config = dict(
    train_examples=26041,
    activation='squared_relu',
    subsampling=4,
    layers=8,
    residual_init='none',
    cautious_weight_decay=True,
    epochs=18.9,
    adamw_weight_decay_other_params=0.05,
)
Rows from block 5, named by matrix and row number. Each number is 200 + 20 x the weight over its row's rms, rounded and kept within 0 to 999. All counts start at 0. After the name is the row's rms in percent of the matrix's.
# f: conv module depthwise width-9 conv (model.blocks.5.conv.f.weight, 192x1x9, trained with AdamW), a 9 kernel
f.0,079,236,210,198,210,206,207,209,187,158
f.1,103,228,231,212,215,193,195,179,184,173
f.2,088,175,180,182,186,213,209,219,210,236
f.3,096,162,177,196,178,208,196,207,218,226
f.4,115,248,213,225,186,200,192,210,197,185
f.5,097,186,174,204,178,179,176,184,206,169
f.6,096,202,184,179,190,181,224,227,233,211
f.7,102,180,198,203,202,162,187,232,182,184
f.8,085,151,205,224,211,205,186,194,212,206
f.9,085,188,222,196,216,219,214,191,179,160
f.10,116,188,185,194,233,218,217,193,169,222
f.11,102,161,171,199,192,209,192,186,172,198
f.12,106,185,190,196,193,182,159,178,178,185
f.13,088,179,175,170,176,210,199,211,219,223
f.14,099,222,189,179,171,200,212,239,195,198
f.15,087,192,186,187,160,212,222,227,214,199
f.16,097,243,201,169,197,220,197,195,190,184
f.17,107,188,193,203,231,160,218,223,197,203
f.18,101,217,208,192,206,195,222,218,245,218
f.19,121,175,188,177,161,212,189,181,204,189
f.20,101,192,221,204,234,183,174,182,181,182
f.21,092,170,194,185,184,205,196,217,222,237
f.22,104,177,174,220,234,201,199,188,179,218
f.23,083,227,204,198,218,234,227,189,207,221
f.24,108,234,218,218,180,198,179,175,195,183
f.25,115,195,207,200,168,166,166,189,200,192
f.26,103,166,174,209,202,220,201,194,210,167
f.27,094,206,223,206,229,185,200,174,165,200
f.28,107,173,171,186,173,182,176,193,204,189
f.29,097,199,208,183,217,175,190,244,183,197
f.30,115,182,174,189,221,220,221,174,212,180
f.31,092,206,178,167,229,216,177,190,215,199
f.32,106,222,212,236,220,201,196,187,230,215
f.33,097,170,210,239,201,198,217,207,175,189
f.34,103,235,193,188,166,227,201,210,186,206
f.35,109,174,190,187,177,217,222,196,211,235
f.36,099,182,190,197,189,181,206,212,166,164
f.37,100,215,230,210,181,171,200,177,212,223
f.38,080,165,189,183,196,198,227,199,225,224
f.39,091,224,206,229,191,201,166,189,193,173
f.40,097,213,199,178,222,193,187,231,166,212
f.41,090,191,208,225,228,175,178,208,176,183
f.42,084,173,188,191,208,161,204,222,212,178
f.43,108,201,193,205,188,162,159,185,205,196
f.44,101,224,213,213,213,232,226,201,229,204
f.45,130,188,198,192,184,150,179,207,208,193
f.46,103,186,180,182,224,208,225,172,205,224
f.47,083,194,216,204,225,212,192,152,187,200
f.48,091,219,212,194,222,241,226,204,201,214
f.49,094,184,169,179,207,212,221,178,178,182
f.50,100,168,187,200,197,215,235,220,208,178
f.51,110,190,189,184,197,198,230,236,223,180
f.52,103,218,198,240,223,199,218,204,198,172
f.53,096,217,211,177,185,221,190,158,207,191
f.54,116,180,223,200,235,225,227,198,206,200
f.55,102,208,194,169,219,214,230,184,222,181
f.56,095,187,179,186,208,185,211,201,230,238
f.57,090,201,208,174,238,168,215,204,190,203
f.58,097,198,202,238,197,227,181,201,185,172
f.59,103,172,185,204,178,176,168,204,178,206
f.60,107,173,169,198,166,222,184,193,202,203
f.61,101,189,204,220,230,227,222,175,202,183
f.62,094,190,237,239,203,190,189,196,214,187
f.63,092,201,213,196,222,227,228,200,164,190
f.64,110,195,215,203,238,219,203,174,215,174
f.65,118,157,182,206,175,217,201,215,191,212
f.66,094,224,202,216,174,175,206,232,196,181
f.67,091,209,197,212,188,167,242,190,210,188
f.68,099,209,233,196,216,244,211,191,199,196
f.69,091,216,182,203,237,161,198,203,198,188
f.70,089,186,206,202,218,226,195,152,192,202
f.71,081,228,213,208,223,224,223,211,207,228
f.72,118,177,190,211,168,183,180,219,175,186
f.73,102,237,205,211,230,184,202,213,216,179
f.74,099,230,203,210,203,202,209,181,171,164
f.75,101,233,194,200,219,179,226,196,213,172
f.76,094,198,185,218,196,210,213,225,205,154
f.77,100,235,175,188,225,191,191,226,187,200
f.78,100,223,226,197,196,212,207,178,171,171
f.79,104,196,222,228,216,230,222,224,201,193
f.80,104,184,169,181,227,206,221,177,211,214
f.81,087,173,185,195,173,208,192,214,174,171
f.82,091,231,225,202,229,208,209,225,203,220
f.83,101,199,215,193,161,194,166,196,222,210
f.84,103,185,198,197,186,176,232,233,216,215
f.85,110,171,158,186,190,219,190,199,198,214
f.86,091,219,215,192,181,189,181,163,227,198
f.87,088,203,188,205,196,164,186,239,218,204
f.88,093,199,227,213,179,181,227,203,202,166
f.89,094,160,200,186,203,179,200,209,218,230
f.90,099,170,203,193,193,162,168,203,193,209
f.91,087,192,194,179,207,230,210,176,172,174
f.92,087,222,215,201,225,211,192,173,177,171
f.93,107,185,207,222,203,211,220,189,160,174
f.94,092,171,200,208,181,218,197,177,209,237
f.95,093,213,205,222,218,239,214,228,191,208
f.96,094,184,170,192,180,185,160,199,207,188
f.97,099,195,194,209,179,167,211,183,196,239
f.98,095,224,203,230,198,179,162,207,212,195
f.99,091,195,208,190,170,158,189,203,176,195
f.100,108,185,207,227,216,167,176,197,226,195
f.101,092,187,235,197,213,200,202,195,204,155
f.102,084,221,213,214,235,191,200,176,204,170
f.103,087,234,223,183,169,187,193,198,191,181
f.104,102,207,205,201,197,231,235,231,218,205
f.105,096,216,227,199,167,172,221,186,212,204
f.106,102,164,191,188,185,199,218,212,214,234
f.107,099,235,220,215,206,173,203,176,182,205
f.108,107,184,199,173,183,188,193,195,162,174
f.109,109,187,168,183,179,218,202,231,218,209
f.110,103,201,196,192,157,178,174,205,183,213
f.111,111,214,217,174,231,214,174,205,222,189
f.112,109,208,193,181,206,159,171,178,196,192
f.113,099,197,175,179,230,233,184,187,191,206
f.114,082,214,170,185,221,230,178,215,185,196
f.115,096,184,208,180,183,162,178,222,198,211
f.116,099,214,209,231,221,211,217,188,231,219
f.117,092,212,198,214,209,205,214,184,152,180
f.118,092,168,203,180,197,170,173,176,198,195
f.119,104,187,174,213,214,170,225,199,182,223
f.120,114,211,208,211,205,252,221,201,196,211
f.121,094,233,219,183,165,182,201,208,213,192
f.122,104,162,191,186,169,211,180,189,185,206
f.123,118,190,186,206,188,182,149,210,196,188
f.124,109,188,202,200,157,165,184,198,210,204
f.125,079,174,199,183,191,168,176,204,193,170
f.126,106,189,209,229,233,194,174,174,202,193
f.127,108,190,203,176,183,158,181,194,212,184
f.128,094,201,210,185,222,199,226,242,215,213
f.129,111,217,208,229,234,218,201,218,220,213
f.130,105,198,232,199,174,168,194,220,219,205
f.131,111,218,199,181,232,182,228,174,209,192
f.132,109,215,212,211,229,240,212,223,203,196
f.133,080,233,226,203,176,175,200,194,218,183
f.134,081,187,195,224,245,179,185,199,203,187
f.135,093,233,233,212,193,173,217,216,205,200
f.136,098,223,218,167,202,205,223,182,174,208
f.137,106,171,179,182,207,211,189,230,220,220
f.138,111,232,208,220,218,230,198,213,221,218
f.139,089,236,206,222,200,191,188,208,186,164
f.140,085,183,183,204,182,200,200,221,228,239
f.141,114,186,207,199,180,239,228,217,183,189
f.142,071,174,199,188,195,184,183,209,242,220
f.143,094,210,207,210,234,193,173,164,193,209
f.144,103,178,219,189,185,153,190,198,192,195
f.145,091,201,237,186,179,165,213,213,203,199
f.146,082,222,196,158,205,219,174,197,190,213
f.147,112,225,213,235,220,195,205,222,224,205
f.148,097,158,199,228,189,198,230,196,196,193
f.149,101,214,235,210,199,188,219,192,190,162
f.150,103,236,191,187,181,215,216,173,222,196
f.151,097,182,205,171,201,168,208,174,177,192
f.152,116,201,198,229,245,188,217,213,191,199
f.153,100,199,193,219,165,223,175,215,179,213
f.154,093,234,218,227,214,205,189,198,175,180
f.155,111,193,183,170,163,176,198,209,201,219
f.156,111,173,195,195,189,171,210,178,181,170
f.157,107,221,226,198,210,238,215,198,175,211
f.158,117,192,215,197,192,147,184,190,197,199
f.159,114,213,199,224,215,212,168,165,203,212
f.160,108,179,178,211,168,171,192,185,205,181
f.161,096,225,204,235,193,188,183,175,200,225
f.162,117,206,219,212,245,224,187,211,200,187
f.163,087,229,211,221,213,187,190,233,217,221
f.164,100,186,208,190,175,151,199,188,211,201
f.165,088,172,179,189,178,200,209,210,215,237
f.166,122,199,210,223,241,230,206,205,181,203
f.167,103,232,211,244,213,201,189,211,190,201
f.168,097,213,221,187,234,230,214,219,197,214
f.169,082,180,218,211,206,159,221,219,209,190
f.170,104,168,180,200,191,190,222,218,211,233
f.171,094,200,225,204,224,222,179,194,195,162
f.172,101,225,181,184,163,215,219,211,186,191
f.173,091,244,171,187,209,185,213,192,199,189
f.174,106,194,172,171,164,209,213,192,199,217
f.175,106,202,209,208,232,209,165,170,204,186
f.176,132,180,210,193,212,253,208,194,204,202
f.177,101,217,226,193,209,217,188,185,192,158
f.178,098,227,227,215,198,168,196,171,203,193
f.179,094,170,197,201,173,209,191,205,201,158
f.180,113,221,204,189,198,156,169,190,195,197
f.181,092,185,218,214,201,187,176,166,170,192
f.182,091,240,204,223,218,216,212,202,227,201
f.183,090,233,217,209,236,211,193,219,199,218
f.184,094,215,226,228,190,178,167,215,194,204
f.185,121,181,207,177,169,187,166,199,183,208
f.186,103,207,235,226,230,204,190,186,206,221
f.187,100,196,205,224,245,210,176,190,200,187
f.188,092,218,208,222,241,209,224,207,217,196
f.189,101,222,214,227,192,203,174,178,207,170
f.190,106,211,192,191,184,208,238,221,190,232
f.191,112,164,193,178,208,171,195,222,214,190